config = dict(
    crop_scale_min=1,
    encoder_norm='layernorm',
    encoder_bias='all',
    decoder_width=256,
    decoder_cross_attention_every=1,
    init='orthogonal',
    beta2=0.999,
)
Rows from block 4 of the image encoder of a small image captioner, named by matrix and row number. Rows with one number belong to one neuron. Each number is 500 + 40 x the weight over its row's rms, rounded and kept within 0 to 999. All counts start at 0. Numbers have three digits each.
After each neuron's rows are labels from the 100 images, of 14976, where the neuron reaches its highest value: "peak on" is the class under the peak. Only what is clearly more common there than usual is listed. The data: made-up ball-and-stick molecule models.
# fc1: MLP up (encoder.blocks.4.mlp.fc1.weight, 384x128), inputs 64-127
# fc2: MLP down (encoder.blocks.4.mlp.fc2.weight, 128x384, transposed), outputs 64-127

fc1.159:452486477496517451480460540515472501481455572505500579528499430531519400484529492497448518519527530515438535495481415462473504490546520442485505520586525473457433473506579532456520482434612428
fc2.159:561425486471487493491496469546503478507477499476520485480379397487501490465452481508433588531504471535492555491525494558457497478441529455451511490568512481427577477514517543429462521514492515
peak on: yellow ball

fc1.306:554478552505560592546580505471521516482543503469516484503487471472543542531501555479486518483412462498488566443504485552522519529500475548508396441498506452443433507529428525441530487522522580
fc2.306:477498459560566506540469489558487467518460460510503444444483500506491453474451491520520523511471502473538557381487566502464553468480469457562560463452530422482462433518433450470448560462471481
peak on: green ball

fc1.333:490517468493504531535523483510514532516534517430556552478457505504539539544547522515481483526416545553468419509501416482508531516532460446564416485466439482484456486521581525484546502502459430
fc2.333:474460546559484501498529533523511376512524532539521481550507515543515425534454491506499541542537511516548547494455529527476521465464491521518528527525480626502567478541479535503487463495512547
peak on: red ball

fc1.51:435512507463479472526534448575551482465539511420555489460501483482553482522530497556466521511444505547437460509492438492475570502524460457512379527524505488481487484494582546501499530479497517
fc2.51:444544552521522521488472502496493417506600524497471420536505473497492435517462503519463511510543501402578506484521513471451543487549473533485515539577511590487516510520503504476445541437475500
peak on: grey ball

fc1.276:503484517541537528526415540476521472474531497428553525544574525500430523466532465467447477456452537528549487491483541455520569446571471529511461467468468432585509496519547570456445514498503455
fc2.276:476424508579519462498449577497506469487549458488504502547442509510507523446557468467509522463451529515545531491476522415506520477552484533557481464394494477510512523541559489420498472534536459
peak on: red ball

fc1.28:509488480487505524557492484499539477492500514485525513509515535543517491515553505477567427448527452485454484481413505464518509526486525504576428495551484474464417448494560557507499552517412546
fc2.28:516514490500398468477465497489418567492546452511533567502460540468475539481532546492474491537425468524579518516436510473525507518422570432455503557513496513479495494525497476449415496463479506
peak on: green ball

fc1.308:477476422499451514600487494519466481480457538493457501512455504505550433504449560515513506480421495531481446593528463478470482514449534466570473510523474505505538420494514514520539475462442494
fc2.308:525439476546444500505467541519387508510533503482485486527453477477512470438465469533533560443531518552550527474532560504493508524453522455494476546543471561442469494516468507464493500488507571
peak on: green ball

fc1.278:489449497464500450433504481479527435503515540417516566494492450515513411569518532462483531477466457453506516566466450449554464488490497580453523484447548441471513398492443494479447540533561547
fc2.278:527518490506548460488555480482550556437529529461502526561461533513509528500424509481533517529534496449512483495507433505466536518506449512456478455433552578454444472499481499503500514452509529
peak on: white ball

fc1.307:476514524532472516548550528521530528459441478484525542513563481504478424562582466500463549498440502542475451527450451442514550536565462451435480585507525476548434475483542494474523510506513539
fc2.307:493519502547571469476427450548459454527487483511411487540504530506465509457452509506484539524483416545514553456497556576496521491513498494469507516559502573442520571572447433461476522504515426
peak on: blue ball

fc1.250:550476485473523495448521505510558426443559473536443549516489506466511575479505539508532481511516499474531495476483487497514594545562498469481486489534494420554468523534411489467503478500552453
fc2.250:462477558500445525573507499489495469439473574504524600515481595474531576479498507453486486488535554430489496412481469539488528478502528481469487451500522573538467500576491490493441480540556522
peak on: orange ball

fc1.99:455514457540476477454529445490507498388434538517522530510505430518564451528507481471534524547504499494456478474478513526522468566490464433550447524550542458455463449555550497553551504500466476
fc2.99:563499468541533513448420514523449567485459490505563501525418473484531532507460513484519544454483548561474499519556465491503461481520507534495483508482456440518535516506500483492525450563535436
peak on: yellow ball

fc1.67:492501496455502489554472433525529512490462529460522522448492470529519450566493507480460540521467530608451451578485416473498599530507480406509456521548530475524482442465547584516529464482549476
fc2.67:486499544493560494468601505606453481514530537472499418508520482433495454509553488470480405493535505422542509458543453541446512486564473539456504530515520542509510514486499542510504501434487513
peak on: grey ball

fc1.206:472517519536539522461435462566450503476496440504499493493494525463483537497503497451536513471555452487556508487509541485547514529536549568512506484519534462575438493501479503448435462482506524
fc2.206:484473505536506491465502549437533504551532406579465470525476473430583488459587504480505538403533478586501508461467506470590537505451504469525508514493528485529438518494472493527493481583500554
peak on: red ball

fc1.138:466503498513455502533384507515573459482514547462547519495557411533522500565542438480427517483514513513461431549430508457462569499529444495572515508509488472516485471525565557516479407550521526
fc2.138:520461516455530508510512449527505523503522457499559461522517484492484359566551484502500493516512463498588492461510493449572531464474473498485462468537560507597505510549497567605514492454519518
peak on: stick

fc1.228:420496470491466488514529462516554514514558551454497520487507516524476526506535499519425498496411518543418495547436474487500501530510477462515398534512483479531460476506591523447572509507494447
fc2.228:424485553498472482462476549483498406531511583481511460497470513513508485454461496498489551512501525455554496438490528527477583525530530478492524492532542579481542476531488525471490424464497480
peak on: grey ball

fc1.156:537541516487530463499522470504499509448566510548500544527553542485477531473505523489490476461490495488486495519461555447454427468528510494426549526604491466515509498513539518534437486426486579
fc2.156:473532447535466540451502452480555564431459486471517492489544526516516518469499545503446478465557487449520464516496516408503461492515467478465431514485467520466454525501446481455530482534522494
peak on: yellow ball

fc1.196:503561586471527479465477430517601512460530560507511477458492512548488436565559491491502598509469533521486487567475414477507495485498462496550446478540534562482539506552521533503522563445528405
fc2.196:435477487458532465465541519561499526508513510538479457478512443483473455461408456502467466451518573488502520581485515476467575514385496451549500496525476589521444608496460541515536441410498526
peak on: grey ball

fc1.112:459547510558505526523558556488512466507547502488490600543507533454563468576473535493520517522566577522431519489490496397541454504439504533498594491495466477542529490477489526457520492509508482
fc2.112:509524460423491490509557544546505469474531548494521540490494472488579484511456510563521563549539546514471530557466495568526482513463486570505466571454532452459510464483517512527463520481425498
peak on: purple ball

fc1.167:414497482460419456613516453449487547490541500438508502497504549513473467598565448491434594496451561562439528522443454458500519515563461439547583491527442445498460485516477492444568547516546527
fc2.167:469516515507508602502439528548410504495518529465460427514489530538521423514539454398458535505504525533530551537540504453471431503495520480490536409607529529532479541477452538517454467407544517
peak on: grey ball

fc1.182:468494493536547533430511516513421475514494520523539492510414463474462499480504525458467503476526516438495476511495464486558522476507423401486479509538498365468476541468495471506436520467454461
fc2.182:401549498544430527551484517516523523542546535507466506501610534518523556528460512483482517555412451518585497529517518541419525560430479498532528538514532469473472455563472477555529473513490506
peak on: orange ball

fc1.281:564568538499513500435515453502500499569538491485498481540518457518493466553497445447368503504464513510472473544564515499544503424519590466413471488576474520448514496474564551448534511515513502
fc2.281:484459538462556425559500470514511501451503497541466496518461531510477546528507474491501513533567542519451462559438478494488531526420502508536575537495467528574557524406485474526494546509528442
peak on: grey ball

fc1.311:544530447524464511473512436483552509548443429545513528464609504479503473547490447505499588548477454487562488472451529480571471475434524498485469538512523505496472488494517501535435495502460501
fc2.311:494569469514454572448477500435500490532466539489508501546563547495427436448465490491523516510584525514516490482457463516478436482484538461478518548518478483526431508503457456568468520457529487
peak on: red ball; yellow ball

fc1.178:485524508473548508557532448579505518514538500448438525479504510437524507544507544508448489480411512579478446530516401517503508521483447464491404543530499490476451478446532500539528477543503450
fc2.178:437516511526448581508529516508434506476497567470582479498492444496515470490530463503541483518509534471562490449503498511479552516480509458518570533588465583490531503557558473472486484526402584
peak on: purple ball; grey ball

fc1.261:474451496604510488510542499458496472484570565413476485459420566575477479561537453471506450522446481553483476520538502448510461566516494543502504520585491513558485507513548477567506534463482488
fc2.261:505508485492448539570482444509476489587532514535487479484463424495553510518574540540441544532538488497585515521545526511502478500488542469495500472513484526532526517514475434466475524467463485
peak on: yellow ball

fc1.343:501566488553451582558452445512545434499522500513504552496508537478466462465484463544473540546617503529559502515542538517514457514502450510502459556504511470486485412514544528559495474516547591
fc2.343:471495556447576512493491470511534521522491480506451483557503525499578545455492467509552534577442540500507443542497531511460522494553468468487576505491518493532492515543513410490482509488465524
peak on: yellow ball

fc1.2:513483534563492547448497503497481552487398499498475476466565455502481462542519479575494441463546447542538563412551476496466502533523466454502506533451476480515471457484458471506479471484453487
fc2.2:480412413505543528611525534475543516528501482483503489549532467478576535528530506441421513520417481485490501500475479480565489499472574470488512465428558504500497533473565460501492450444514531
peak on: blue ball

fc1.345:489488443493489482499497477468480480536494547494518493543561484567557516508538494507564499407523468452470448548447497442526465495564543546573465513489446455527441433537537543528525503542423479
fc2.345:482468538529503476538476564483454504522530446445488497502491506462510513471474429433438570545517514540592579503484487488525463539456494459422512522535574518505459553539566550464504515481528492
peak on: stick

fc1.344:460486527550508548536404530496542451533540529434521511534540510491460548453500405474441505461429504490516503496431533455499585494585443533543471488438485452535486497505542558474457430526495457
fc2.344:476428521587472527519470537450533491491513482511473507538450566506487534465485452473478516521447492505531499488437516432571505506513483527580438480467519488562496509502553536422472477511573449
peak on: red ball

fc1.297:522507549519484474474556463503555558507552516479557537485550546462545509433511549561467513487481510461489459451453464504555537465587434474453481464539519465511436488493546524506538513465509394
fc2.297:453491528492523539513440496452498449506478512560520449495488554455517499521544472472467542590479567509544512536476465528403453530526484501474522480487535486536502489581451474503477530471489423
peak on: grey ball

fc1.187:513445504473478482501460516484510498482498518507477494489522461443476456500521544451516553473464496485480512564462536400478465514508461530470478566530544500499513550493508508472502465470460504
fc2.187:516472463457476503540509506462490490517460469476419504517518464422496416458568518468526578531587503496450547460496534495555524532517559548543479540442568544417503487452461472465447476516505526
peak on: yellow ball

fc1.304:510498488496422520504549470473512453475516409558507553485464472489502496481438478448487472559468531474465449466459532462547414429571558473457499511499569454490546459584502559559429503533477571
fc2.304:500513482448484460549501449468507592554544513530452503511486598526520540483555499502551456462525502528475549511476469517488482462516536480573439438491515512435465449501535414513453513480501462
peak on: yellow ball

fc1.49:507521498559485514517459520508558499451527439502505430529493537556495507551497496488456441459494490460552442499440483447487559420534410481564506575508455498557488435502441513564435541464498521
fc2.49:496485536460507514503522465511471523527500444577501497544482473486507526487568483452484445502490541445534521420457525498528484478502488543498467488536516428470531517497536566487495481576536416
peak on: stick

fc1.193:531469488457518461538515517480613465507526534555432431551467494474552458444439484511539528427499487498485466494489502461489530620552504474448483501472514494431542555462469515504455523474500450
fc2.193:544543476374483522497499486476484460563542471470515496547486418586451457485490546532505527511543507534547554459450486517516495481472499497428439513556502480477519573463480481441497548498552503
peak on: white ball